Rows from block 9 of a small image classifier, named by matrix and row number. Rows with one number within an expert belong to one neuron, the router's apart. Each number is 128 + 32 x the weight over its row's rms, rounded and kept within 0 to 255. All counts start at 0. After the name is the row's rms in percent of the matrix's.
After each expert's rows are labels from the 100 images, of 14848, where the router gives the expert most weight on average: "responds to" is what is common among them. Only what is clearly more common there than usual is listed. The data: rendered roads seen from a driver's seat, with toy cars, trees and houses.
# router: router (model.blocks.9.mlp.router.weight, 8x128, trained with AdamW), inputs 0-127
# up: expert up (model.blocks.9.mlp.up, 8x64x128), inputs 0-127
# down: expert down (model.blocks.9.mlp.down, 8x128x64, transposed), outputs 0-127

# expert 7
router.7 105 [106  63 111 102 107 195 122 172 104 141 114 151 141 164  87 122 100 168 166  93  96 174 105  99  90 124  93  83 106  97 107 130 143 166  84 116 137 137 146 130 127 120 103 112 152 150 146  62 126 138 148 139 123 165 144  79  54 146 187  97 108 135 113 125 169 106 103 102 114 157 114 148 122 193 116 132 132 147  83 148 125 149 106 128 167  90 197 174 116 201 112 147 201 120 136 116 134  99 102 178  71 134 107 131 130  74 155 135 140 139 110 108 107 106 137 150  69  82  84  68 151  67 174 106 180 142 103 160]
up.3 098 [130 120 179 142 177 150 118 147 179  97 145  89 130 131 127  85 120  91 126 224 109 149 135  87 139 161 158 108 164 167 152 115  72  93 101 161 123 113  66 178 143  97 138 145 114  94 156  90 224  98 100 146 130  81 205 112 155 122 143 170 116  60 160 181 122 118  90 105 109 149 101 139 127 122 144 130 114 147 193 178 100  80 134  53 119 144 131 144 165 158 103 117 128 125 107 141 137 121 174 131 132 128 121  89 112  79  89 128 107 163 135 152 103 141 119  81 125 134 105  95  81  99 179 135 177 166 149 113]
down.3 104 [134 129 100 155 110 141 135 109 110  99 154 136  92 100 178 111 175 110  62 122 188 165 144 128 182  67 147 128 109 157 114 161 103 138 155 164 122 133 146 167 119 138 120 120 148  50  96 132  87 172 131 149 165  79 140 153 139 142 134 168 126  85 130 164 167 134  83 196 201 116  55 111 107 159 128 124 148  96 151 146  98  91 118 122 107 126  67 163 174 157 111 129 108 169  90 161 136 136 133  76 143  85  68 150  84 167 123  97 114 114 202 101 162 120 108 147  94 125 144 158 124 170 193  94 139 162 175 119]
up.4 105 [ 96  80 180 109 114 155 100 132 114 141 140 165 152 113 150 124 156 122 111  98  87 126 164 148  52 124 147 144 109 123 164 123 110  92 108 145 139 132 148 136 185 138 143  96 157 154 190 126  31 158 119  21 138 139 117 133  68  18 148 126 135 124 133  93 111 140 145 170 126 146 105 110  79 133  66 174 137  75  96 145  85  95 119 139 133 103 136 112 125 146 158 143  94 136 155 131 116 192 154 121  95 161 188 162 142 113 134 171 121 170 122 132 147 158 128 134 132 146 114  73 145 143 116  48 133 131 159 157]
down.4 097 [114 113 112 141  70 153 129  85 135 105  30 153 105 137 142 145  66  63 157 125 101 161 121 132 146 191  71 113 123  64  93 141 177 145  98 108 127 134 179 128 156 151 157 157 116 138 123  55 153 150  75 128 155 131  95 150 116 107 133  67 141 133 119  83  95  92 174 164 147 199 175 152 159 100 146 156 122 129 116  94 151 132 106 138 131 121  57 102 114 128 149 100 153 148 131 149 150 163 124 109 176  97 121 171 129 173 113 149 108 127 115 141 123 108 127 202  71 135 163 141  95  68 112 173 128 125 187 105]
up.5 085 [122 141 158 177  57  99 118 155 118 103 158 147 176 135 113 112 170 117 112 154  93 117  73 118 135 208 164  60  98 172 150 101  82 123 157 172 101 172 146  71 112 108 150 148 162  83 144 168 136 146 119 134 130  77 149 118  74 157 110 112  89 126  92 167 124  95  90 112 147  74 116 134 100 167  53 108  99 120 129 188 133 131 134 117 152 142 144 100 125 156  88  81 155 139 162  76 162 113 133 179 110 140 145  57 131  87 145 125 127 164 156 138 159  84 132 118 176 148 121 118 110 136 139 193 208 152 140 111]
down.5 084 [150 110 114 146 127  62 133 115 126 190 154 136  86 117 153  91 148 175 107 171 136  89  85 182 196 117 106 110 102 140 126  61 159 151 158  97 143  83 124 189 137 126 160  68 122 141 143 155 146 117 128  93 192 129 128 134 156 124  96 109 210 145 118 125 170 100  82 151  92 104 120 150 118 109 131 132  70 162 196 108 135 143 100 118 127 124 143  99  95 124 165  76 132 109 158 116 136 132 127 144  98 120 148 168  79 150 108  71 136  52 196 132  82 107 147 158  97 166 158 114 124  52 118 162 142 160 158 162]
responds to: vehicles: two; bends left

# expert 0
router.0 105 [121 107 114 157 109 163 115 143 138 118  84  79 110 128 123 127 198 172 120 132 105 144 148  96 154  79  88 159 161 121 143 102 154  46 117 102 151 149 151 152  87 136  55 111 111  99 168 108 128  85  93  90 167 177 131 158 108 154 112 140 197 117 150 116 156 132 133 121 147 102 101 136  78 155 175  88 132 107 136  25 121 132 134 100 125 140 171 132 123 158 136  84 118 127 160 128 172 162 104  99 131  73 164 113 124 109 127  94 212 136 131 129 188 156 157 116  73 133 127 155 161 149 193  66 171 177 116 125]
up.3 099 [130 113 103 153 147 141 140 105 138 146 134 128 110  85 158 165 171  72 135 153  48 129 162 142  82 119 194 102 109 141 121 106 167 138 122  54  43 183 139 103 134 145 127  76 160 112  94  83 141  86 116 125 163  71 118 142 126  80  82  95 119 135 140 173 131 148 128 101 172 128 144 115 186 118  44 141 136 137  50 141 104 130 138 126 132 120 161 159 129 126 135 158 143 157  83 137 165 119 122 128 169 147 164 105 183 164 157 152  90 162 130 172 104 146 130 125 142 140  95 105 126 205  67 114  65 164 117 125]
down.3 103 [163 163 134  54  72 175 136 154 139 128 109 120 121 113 146 112 114 165 127  39  75 157 158 126 122 135 148 108 117 117 122 189 105 149 192 144  95 148 153  90 169 149 120 135  93  49  79 138 111 152  89 152  98 219 129 110 119  87  98 116  77 129 169 178 155 105  94 127  83 111 161 148 168 108 140 115 133 174 127 107 145 112 147 145 169 151  73  76 171 145  63 129 126 123 155 158 151 139 147 111 131 136 167 156 108 110  59 113 117 151 163 136 157 115 146  70 159 131  76 151 114  88 162 105 163 120 141 136]
up.4 081 [107 184  57 174 130 133 156 126 135 101 131  84 168 157  50 102 127  73  99 146 176 100 150 102 194 141 165 161  99 138  92  85 102 142 175 181  73 141  81 124 147 144  72 165 130 100 120 162 115 149 112  83 135 180 167  98 142 172 171 117 112 180 110 129 154  90 152  60 128 123 111  93 122 132 109  82  95 165 129 181 165 118 160 122 149 170 114 144 120 126  91 127 113 109 125 113 164 107 118 106 164 138 150  97  99 165 161 103 110 132 144 107  80 136 171 125 107  86 146 115 101  55 185 134 127 160 166 165]
down.4 080 [122 146 100  72 134 169 121 109 146 118 124 142 136 119 154 176 126 136 162  83 169 145 142 159 137 161 148 153  68 103 126 107 183 114  91  69 141 103 140  88  97  90 160 158 135 163  86 101 155 163 101 113 159  80 180 102 176 173 135 114 113 150 106 118 151 108 126  77 108 146 106 129 124 158 110 199 128 203 156 205  90 116 112 144 107  72 183 135 132  97  99 120 150 130 104 132 118 135 178 108  89 166 180 167 124  86 180  82  86 122 147 149 165  60 104  81 138 145 132 133 164  97 181 133 133  83 139 180]
up.5 086 [133  49 122 153 171 105 187 167 141  57 181 204 119 161 144 105 143  40 129 163 148 179 104  98 130 145 139 127 109 106 118 112  62 105 145 104 115 140  78 133 142 122 114  79 148 124 164 128  81 137 118 100 174 147 173 151 143 141 148 166 161 150 110 129 156 119 132 109 116 115 103 198 146 113  84  97 175 168 120  59  88 107 116 128  95 124  81 156 113  91 144 157 144 127 118 135  60 111 156 150 112 117  80 203 130 158 174 116  93 102 125 133 169 172 131 147 108 157 118 140 126 145  93 141  77 179 133 121]
down.5 077 [181 100  79 130 149 203 130 133  56 132 184 110 125 144 102 141 138  70 112 157  88 115 188 135 143 136 192 153 164 102 164 104 160 160 136 196 119 138 123 161  89 165 142 133  96 125  95 118 145 159 152  91 194 138 146 100 144 180  76 141  84 105  93 144 108 111 149 129 122 175 181  87 137 159 150 103 110  62  98 131  84 147 144 111 140  92  95 137 201 172 132 127 156 151 164 185 150 172 100 164 176 153 135 136 126 118 120 144 164 138 105 141 118 163  96 133 168 157  98 128 121 107 114 118 178  76 162 167]
responds to: vehicles: zero; bends left

# expert 3
router.3 093 [136 160 122  93 166 112  70  85 122 136 110 147 148 117 139 130 156  99 125 140 128 171 119 116 152 103 131 126 129 148 169  73 188 159 183 149 112  96 156  75 162 125 101 122  82 144 125 204 140 122 124 108 126 132 110 113 201 151 134 124 105 151 175 135 134 112 156 126 136 146 133  90 138  75 142 115 146 122 114 133 150 189 175 146  48 187  85 138  70  97 177 134 123 134 148 197 106 155 107 101 169 156 153 185 156 121  95 149  96  32 146 125 122 105 122 116 179 153 144 119  60 183  98 141  92 148  81  99]
up.3 095 [129 111 155 188 173 153 182  87 128 156 123 132  95 120  96 132 151  76 110  93 139 184 126 132 120 168 203 111 146 127 134 144 145 179 173  81 144 160  74 124 102 146 130 128 175 115 112  99 133 114 139 156 128 145 139 110 129 187 127 163 150 109 132 194 119 104 129 104 170  96 133 184  94 108  51  88 149 203 123  87 123 170 125  97 112 137  91 110  84 150  84 173 141  91  90 144 135 143 107  87  87 109  78  56 139 167  94  74 135 199 118 121 113 114 129 145 165 179 127 101 158 104 138 131  91 146  85 115]
down.3 090 [ 98 102 151 121 124  93  92 136 124 154  68 107 130 133  93 141 112  60 111 136 119 135 136 115 160 146 124 143  96 139 140 130 102  99  84 136 145 140 165 160 118 100  90  80 147 170 150  61 171 123 102 122 124 140 116 129 116 111  79 165 130  94  99 159 114 143  46 106 118 190 164  98 122  78 137 120 122 132 125  65 139 115  48 141 142 149 117 129 127 114 167 155 165 123  46 190 192 121 179 115 104  74 179  63 113 100 167 145  94 164  88  70 100 119 158 199 157 154  77 153 120 114 127 120 127 132 152  94]
up.4 126 [152 125 158  78 154 208 171 163 106 136  68 179 101 157 131 130 147 152 127 132  62 102 175  73 118  98 104 160  49 144 130  89 121 142 122  96 117 128 118 116 123 143 129 116 128 151 134 114 187 135 113 146 130 127 214 111 131 120 163  94 116  54 178 108 130 152 146 108 212 106 158 113 177 137 154 173 160 131 132 100  72 100 153  95 110 128 122 136   1 133 109 117 108 106  97 140 132 161 147 153 138  88 154 107 115 115 120 160 123  95 139  95  82 123 153 177 144 123 129 114 108 146  84 133 129 122 167 159]
down.4 120 [162 124 150 136 109  92 157 149  81 124 151 157 126  84 158 146 180 128 152 119 143  80 101  80 108 119 109  81 113 178 148  72 157 170 112 118 161 125 111  63  88  99 148 151  91 167 119 171 132 123 103 168  92 112 101 105 128 114 150 139 139 148 163 122  89 156 104  78 104 154 207   0 146 102 134 108 146 150 124 145 169 102 108 138 157 126 118 142 179 169 129  94 136 133 149 212 106 205 101 154 165 121 164 164 206 131 151 129 124 133 133 153 119 142 125 113 122 118 121 104 121 132 169 108 102 128 130  83]
up.5 083 [164 148 166 145 138 170 186 208 125  80 125  74  99 173 150 116  83 116  86 117 139 106 192 136 138 166 141 136 160  92  89 117  54 141 155 100 117 140 141 119 163 149 169  98 136 130 136  69 155 113 171 157  92  86 187 142 144 181 147 159 167 148 164 149 138 162 119 130 105  90 109 159  80 154  89  57  80 145  98 162 103 200 151 180 145 131 143 133 140 145  90 133 104 137  99 102 108  59  98 120 130 120 127 156 133 131  99  59 130 108 158 115 112 115 171 137 142 138 138 122 122 117 153 100  64 130  69 107]
down.5 087 [154  83 148 156 173 206 100  59  99 120  71 192 131 113  80 118 178  83 114 132 132 158  93 114 131 118 155 151 108 139 112 122 166 112  47 116 136 126 148 210 134  83  92 110 150 149 153 187  90 134 155 143 111 145 109 134 125 125 109 134  73  95  88 114  66 137 123 116 145 101 113 185 160 153 174 140 108 109 131 119 165 132 177 146  86 120 119 121 164 130 131 130 108 110  64 111  86  90 124 120  46 114 136  94 126 124 157 190 110 136 117 166 143 140 118 139 205 130  79 132 105 135 121 154 170 107  92  86]
responds to: solid white line

# expert 5
router.5 110 [110 115 124 122 162 135 223 183 110 147 109 130 108  93 136 182 140  93  90 134 151 172 142 183 153 126 134 171 142 177 112 163 114 122 173 153 111 109  93  98 159 147 127 127 109 100  83 153 128 131 125 128 137  83 154 157 148  52 128 131 121 138 160 114 117 190 153 197 127 149 127 146 115  79 104 124  79 102 132 111 125 143 128 184 130 105  52 161 170 106 148 143  36 111  87 112 133  93 164 124 140 120 107  72 142 175 191 133 104 135 100 130 100  85 141 124 194 130 134 126  74 161  86 141  94  78 177 117]
up.19 093 [110 114 159 109  96 127 106  93 122 124 117 145 118 116  84 151 109 134 116  61 117 116 133 105 142  82 108 106 123 151 124  86  98 195 137 152 121 159 131 154  90 111 151  47  99 170  70 100  95  85 126 184  92 152 182 129 178 142 135 145 146 122 120 136 140  96  90 107 170  80 136  85 135 129 148 220 181 144 100  78 132 136 148 126 124 143 145  92 132  84 140 204 225  97 128 116 185 125 149 157  96 110 127 128 168 109 143 146  96 200 187 131 147 134 165 135 131 129 106  85 152 123 194 121 108 127  91 145]
down.19 099 [145 127 157 118 115 160 138  93  73 121 131 114 128 125 114 148  45 175 145 159  93 119  79  73 117 145 107 163 123 130 127 101 122 113 157 158 107 160 125 140 105 165 114 121 122 123 177  80 104 146 108 160 133 101 130 174  67  71 176 154 131  94 116 116  35 142 144 119 123 161 104 101 130 165 108  63 137 203 117 140 121 131  82 153  96 114  94 101 125 163 165 101 157 137 168 164  77  82 110 149 139 180 191 142 161 113 123  80 166 120 194 178 136  88 133  98 121 196 101 162 119 116 112 129 124 119  72  75]
up.20 139 [172 108 110 141 129 117 156 154  92 132 160  87 126 114 119 110 122 149 133 152 192 105 116 151 151 169 155 138 119  90 176 151 128  97  94  67  96 158 155  87 110 127 127 154 134 120 165 116 121 108 119 158 110 162 103 154 175 126 105 128  71 189 111 124 161  84 131 143 150 120 130  98 123 103 132 140 185 131 136 121 136 177 124 126 173 126 158 149 118 141 140  78 136 136   6  99 114 137 145 149 145 116 139  11 140 178 116  95 151 167  16  74 156 141 121 133  96 148  82 132 162 152 157 134 157 148  88 100]
down.20 140 [112 117  99  98  96  67 129 132 161 136 129 129 100 109 107 141 104 131  84 115 101  76 172 138 101 129   4 128 128 108 152 131 143 125 105 118 150 142 200 133 167 193 117 108  85 125 118 151 130 120 153 123 180 130 151 116 121 105 138 118 153 131 123 162 109 152 157 100 146  91 197 155 109 108 156  91 184 115 160 118 143 156 141 167 166 107 100 167 139  94  77 136 146 162 166 124 126 154 129  89 160 138 116  12 100 135 155 122 178 165 100 135 133  83 178 133  97 147  92 114 179 104 189 175 121 178 126 102]
up.21 100 [ 87 103  64 130 124 136  82 102 175 129 151 155 126  94 118 107 170 150 138 112 118 129 101  81  92  87 146 112  99 117 137 103  60 159 127 156 138  52 145 198  79 124 154 187 153  94 158 138 119 122 165 107  61 146 152 102 170 101 122 104 144 108 120 158 192 119 172 158 143 140  50 132  77 130 136 175 109  78 156 110 133 120 157 147 191 116 130 143  81 148 118 161 176 103 146 123 142 100 113 135 147 136 101 131 100 149 174  97 151  92 156 165 135 117 156 160 114  44 145 111 154 200 173  89 127 161 103 128]
down.21 097 [155 123 129 122 106  99 149 160 114 116  81 155 143 108 110  89 120 156 139 160 189 103 119 127  74 154 168 177 147 143 141 151 165 140 144  83 134  78  55 120 128 125 114 168 120  96 147 111 179 158  96 185  79  96  97 169 118  94 113 132 106  56 151 121 121  93 132 161 115 138 116  95 116  94 171 195 136 112 135 151 154 154 156 114 158  93 111 169  82 138 169 130 107  99 161  88  58  91 140 119 109 202 127 100 159 202 116 158  90 138 116 133  85  42  87 145 154 135 155 134 121 135 129 139 133 116  81 201]
responds to: line: no line; bends right; vehicles: zero

# expert 1
router.1 075 [170 167 141 163  96 125  66 140 146 110 128 121 154 179 112 152  96  74 104 120 141 176 140 194 149 112 168  69  98 157 132 103 175 137 127 112 187  71 181 155 101 100  71 113 119 122  48 183 144 129 111 111 133 120 146 136 125 145 139 169 132 116  96 174  93 134  99 130 115 113 134 140 126 123 189 110 104 120 116  80 140 136 123  71 192  83 167 129 140 148 105  91 163 120 140 171  96  47  67  78 132 148 225 131 146 117 104 126 157 124 162 149 132 150 143 128 122 176 160 128  97 129 103 159  93 129 136 164]
up.19 094 [102 112 149 134 116 130 121 142 130  85 151 156 163 120 142 109 113 122 111 123 162 144 109 108  85 140  15 167  71 159 108 165  57 163  82 131 133 102 154 165 111 100 120 137 135 133 149 102  84 101 121 152 111  98 121 139 174 130 162 154 121 249 113  76 114 119 154 143  93 129 188 135 150 112 150 148 144  83 115 146 117 142 147 145 157 191 134 118 122 109 190 146 187 132 140 106 127  83 129 123  98  47  99 130 136 204 101 140 160 170 113  86 170  87 129 151  97 115 143 150 167  92  78 101 155 130 132 112]
down.19 095 [184 111 136 160 130 163 114 125 180 144  66 141 160 121 158 149  97 160 160 155 149 131  82 126  73 149 188 162 172 120 140  62 219  80 108 175 160 101 105 133 124  96  61 145 125 117 159  42 115  65 124 142  94 146 115 173  93 146 104 168  80 162 184 137 122  83 133 140 126 139  98 109 156 112 143 113 138 124 107 114 141 161 110 149 206 159 103 123 143 128 118  95  95 112 143 134 132 129 127 102 169 128 170  93 158 181 100 153  90  91 121 124 114 153 147  80 181 141 185 130 144 141 105  82 128 138 172 113]
up.20 117 [169  92 204 102 140 187 160  81  83 117 104 193 162  98 134 106 134 111 141 124 187 115 133  93 122 127 150 109 121 123 110 128 121 168 133  92  81 113 142 140 133 117  81 144 186  58 128 141 189 112  97 104  94 156 117 133 137 125 158 156 109  89 124 110  79 140 169  95 175 118 169 197 124 105 120 132 138 153 169 124  72  75 146 147 118  95 182 160  97 120 174  75 120 147 118 150 169 134 152  83 106 117  96 115  52  88 180 107  91 128 159 131 109 151 156 185 142  67 135  88 132 130 111  97  88 146 166 150]
down.20 119 [136 136 101 114 108 105 186 104 143 164 132 158  91 115 108  69  73 126 123 149 102 156 125 118 158 119 122 140 141 106 134 155 114 129 113 173  25 114  62 127 133 142 188 134 141 164 159 155  45 104 168  94 135 119 124 126 164  92 100  69 114  94 193 138 163 155 141 137 126 145  72 171  99 118 114 136 165 140 124  78 141 202 167 132  72 105 113 119 205 198 116 129  97 117 102 106 111 155 126  94 127 141  67 146 138 150 124  95 100  76 135 139 114 166 120 128  72 141 117 107 105 119 132 100 145  52 122 147]
up.21 096 [147  91 127 178 128 171 173 131 132 155 134 149 118 140 163 108 148 112 176 149 105 186 118 124 106 174 164  89 116 138 161 118  90 165 106 110 150 122 153 107 166 148 123  64 107  89 160 178 127 196 137  55 104 145  79 104 101 127 114  94 162  73 118 130  63 157  92 119 148  90  88 120  96 162 151 150 147 120 123 134 122 219  73 155 159 133 136  82 106 144 168 126  90  73  75 141 152 166 129 169 155 109  87 154  92 143  94 152 103 135 166 135 146 141  93  47 117 144 131 106 167 123 156  75 153 123  81 137]
down.21 100 [102 140 131 107 192 129  84 105 129 132 190 123 116 106 138 151 158 115 138 100  99  84 110 108 134 123 140 149 140 108  95 156 173 175 199 162 124 127 149 185 183  87 127 102 131 118 176  64 173 138 167 206 136 133 107 121  85 144  31 135 104 185 125 130 102  89 138 109 130 161  67  87 112 123 116 165 126 101 121 154  89 165 150 164 158 110 144 139 178 120 127 110  61 124 130 118 108 167 185 120 108 146  98 143 132  84 138 128 115 113 131  88 197 120  66 126 109 185 142 152 125 127  87 161 166 150 149  81]
responds to: double yellow line; vehicles: zero

# expert 6
router.6 097 [ 75 122 142 128  85 111 111 111 132 104 187 141 138 133 128 133 115 151 168 133  98 118 125  29  86 234 142 120 131 139 111 132 122 147 154  80  98 164  89 102 174 124 145 140  87  75 108 104  92 152 210 111  96 164 129  81  94 167  97 110  93 129 136 149 142  85 142  39 174  99 109 123 143 128 140 144 139 156  96 235  90 125 153  93 166 103 181 101 105 133 106 158 160 115 125  94 128 149 116 163  85 122  98 124 124 128 131 138 165 136 129  61 141 150 121 121 118 103 120 138 170 172 118 105 138 136 124  88]
up.19 093 [107 101  99 173 192 108  85 144 149  89 141 122  99 127 155 130 127 121 124 126 137  78 180 132 108 162 160 115 112 128 191 106 144 134 187 121 113 124 128 160 122 135  88 150 110 140 149 147 136 146 147  66 167  22 119 142 172 112 125 106  78 129 122 109 135 117 114 166 155 117 159  97 113  98 114 108 142 130 143 117 143  93 157 114 109 156 178 121 109 138 117  87  58 174 115 121 114  98 143  60 162 156 156 115 241 129  51 127 136 168 130 198 125  78 108 143 128  91 166 158 105 123  69 111 136 179 147 160]
down.19 097 [151 156 209 100  99 140 124 100 160 144 163 119 135 164  95 145 147 100 135  57 100 122 141 110  84 127 147 112 117 148 175 142 135  92 100 159 132 121 149 168 118 112 112 130 146 114 157 171 178 110 153 181 125 213 112 166 198 159 118 130 170 101 168  65 107 115 100 158 144 117  93  89 102 111 133 108 119 125 146 109  87  65 130 136 112 176  49 200 153 112 148 135 101 120 141 203 110 163 155 118 194 120 108 119  69 143 107 142 160 139  69  71 161 146 164  97 134 127  76 120 122 107 148 101 125 138 138  98]
up.20 085 [124 176  82  91  96 232 110 166 115 145 160 140 145  45 131 128 108 135  78  91 122 181 121 133 137 102 136 163 115  90 132 155  77 208 161  98 124 165 164 120 128 226 144 110 165 104 160 144 151  82 132 168 176  81 110 123  70 100  89  86 110 162 139 128 119 145 158 115 130 134  58 126  87 134 123 143 126  87 116  98 133 127 153 165 137 180 129  78 131 130 151  90 117 102 126 117 153 152  92 101 137 117 144  97  96  96 154 166  73 118 107 158 149 125 129 163 132 148 109 101 140 196  94 150 160 124 124  96]
down.20 098 [ 94 178  93 126 161 103  85 145 124 139 177 170 109 107 118  82 152 242 132 161 153 137 183 120 134 148  94 119 127 154  70 185 165  93 150 106 195 129 101 141 165 165 107  57 163 184 141 141 128 105 137  90 127  79 134 114 163 105  97 134 100 150 157  57 161 107 154  77 146 137 142 177  76 123 130 131 145 114 146 134  98 101  96  89  88 125 122  99 140 126 109 102 135 134 140 133 166 103 132 180 126 108  67 102  98  98 142  71 158 180 124 109 140 129 139 147 108 134  76 153 157 135 109 127  74 103 184  99]
up.21 086 [139 106 123 132 139 115 151  92 176 146 129 162 145  81 140 128 110 175 106 118 166 206 142 166 159 117 108 112 101 124 134 114 109 183 121  86 126 120 171 119 167 135  86  41 182 148 116 114 154 162 130 146 124 143 202  38 144 112 151 156 113  84 100 148 171 115 170 159 113 116 107 108 154 105  67  95 122 138 199 155 134 129  53  97 107 153 103 126 102  49 210 100 130 164 140 141 112  97 115 160 125  82 134 139 132 157 145  90 132 120 111  97 101 152 136 114 110 147 154 137 104 103 112 152  72 112 197 141]
down.21 084 [138 166 111 216 143 162 107 102  86  97 138  87 134 101  75 150 144 152 110 192 121 154  56 108 107 125  86 173 123 122 171 136 150  82 141 120 127 117  59 135 131 152  89 114 129 149  91 127 119 110 143 138 110 120 154 104 162 192 175 140  87 127 142  99 143 166 114 169 116  97 139 109  84 165  89  91  64 118  98 164 184 152 128 146 153 140 171 122 185 133  95 158 176 108 112 106 139 134 136 118 105  99 113 168 101 146 168  85 168  96 118 116 153 141 158  72 149  62 112 125  81 177 143 108 129 123 220 108]
responds to: vehicles: two; truck

# expert 4
router.4 099 [167 152 106 125  41  56 104 116 123  97 193 141 152 131 186 109 103 143 116 133 102 178 116 177 101 115 143 118 173 116 153 133 126  83 162  35 120 119 149 147 198 171 149 135 171 191 105 145 130 159 126 133 142 128 151 131 118 167 104 131 149 164  91 133  42 162 136  74  97 101 137 149  96 154  78 139 149 106 103 116 133 135 117 138 133 121 134 148 147  95 151 104 115 128 120 143  94 137 119  98 212 138 128 134 150 117 126 177 101 120 148 183  84 100  50 162 123 127 148 199 101 113  93 146 106 111 171 123]
up.0 092 [110 125 184  79 113 136 121 129  68 124 130  87 142  95 118 100 175  81  93 165 140 100 162  97 150 124 141 161 118 140 102 133 122 178  74 166 144 139  98 119 177  97 147 136 141 129  94 156  71 145 114  81 122 147 170  92 144 140  68 149 108  91 129 177 140 141 111 171 118  74 163 115 153 109 152 127 107 107 122 142 138 146  79 125 124  56 120  69 100 113 123 144 183 162 116 122 159 146 131 161 191 114 107  92 122 210 134 151 143 116 154 179 139 163 174 217 153  61  87 127 126 124 155 178  98 114  79  88]
down.0 100 [115 102 134 133 161 144 114 135 160 164  96 128 105 161 140 111 130 189  90 105 104 166 114 134 166 156 123 107 160 143  94 147 123 153 123 109  93 119 102 131 149  93 112 132 142  99 129  55 124 107  94 147 113 179 107 148 125 134 165 172 184  81 136 156 158 121 107 119 145 124 166  82 176  94 123  75 122 103 152 118  65 112 210 126 144 124  55 140  69 104 110  97 128  99  89 112 120 100 155  58 190 110 161 134  67 180 166 113 157 164 100 195 157 162 136  81 182 114 125 126 128  75 116 111 116 119  60 179]
up.1 105 [ 77 123  82 139 107 132  87 128 152 157 115 153 170 124 102 111 155 115 103 173 142 115  17 146  93 118 122 112 173 104 149 106  71 102 113 125 118 130 142 162 138 102 123 146  98 113 172 141  85 128  63 141  68 134 117 134 132 112 108 135 100 113  78 172 114  95 152 102 136 140 115 172 125 145 134 151 151 110 124  49 109 145 120 112 150  64  78 133 128 118 155  75 141 140 166 116 155 169 100 141 165 118 196 165 148 142 151 149 241 212 176 152 159 124 134 105 113 137 120 179 157 122 158  85 161 144 130 105]
down.1 098 [138 130 137  98 136 107 127 158 149  95 197 123 112  83  89 125 124 164 149 113 149 183 123 136 143 133  63 135 124 128 124  96 134 175 115 122 132  94  87 136 136 138 182  95  55 107 131 112 109 202  66 118 109 135 136 123  72  91 147  76 142 136 103  99 126 122  73 161 138 122 108 125 127 112 164  66 193  91 139  70 112  87  95 127 145  80 109 131 160 155 129 176 104  93  63  81 105  77 120 128 156 156 107  92 155 153  50 122  87 147 126 136 122 110 208 111 107  75 148 162 107 116 105 107 144 191 131  97]
up.2 105 [ 95 147 116 177 105 116 178 136 163 151 105 141  79 171 156 144 136  59 131 167 106  81 156 161 165 209 141 138 161 136 140  85 109 113 145 182 171  78 102 103 113  73  99 114  98 140 159 147 115  71 115 175 140 136 170  85 191  92  79 151 106 173 129 104 189 154  95 114 100 136 150 158 110 152 200 119 100 120  62 155 173  75 129 117 138 115 110 100 144 125 143 101 128 159 144 122 108 141 144 163 152 102 143  85  94 150 115 141 185  96  91 122 142 154 113  71 110 138 112  87 113  93 173  98 116  73 155 138]
down.2 099 [222  92 141 140 133 166 128 113  99 110 104 102 112 161 125  75 119 130 153 169 168 141  60 126 145 142 116 128 162 150 135 142  89 106 135 184 181  80  98 152  89 104 140 151 130 102 150  60 145 171 126 125 194 109 129  99 122 108  72  93 119 157 144 114  83 161 128 134  80 117 112  28 163 123 149 161 148 219 138 162  77 142 119 149 132 110 156 146 148 150 160 153 129 126  77 121 177 218 112 121 175 116  75 123 120 128 133 139  89  98 145 177 143 120 132 135 121 103 162 119 137 126 150 169 175 136 103 130]
responds to: bends left; vehicles: two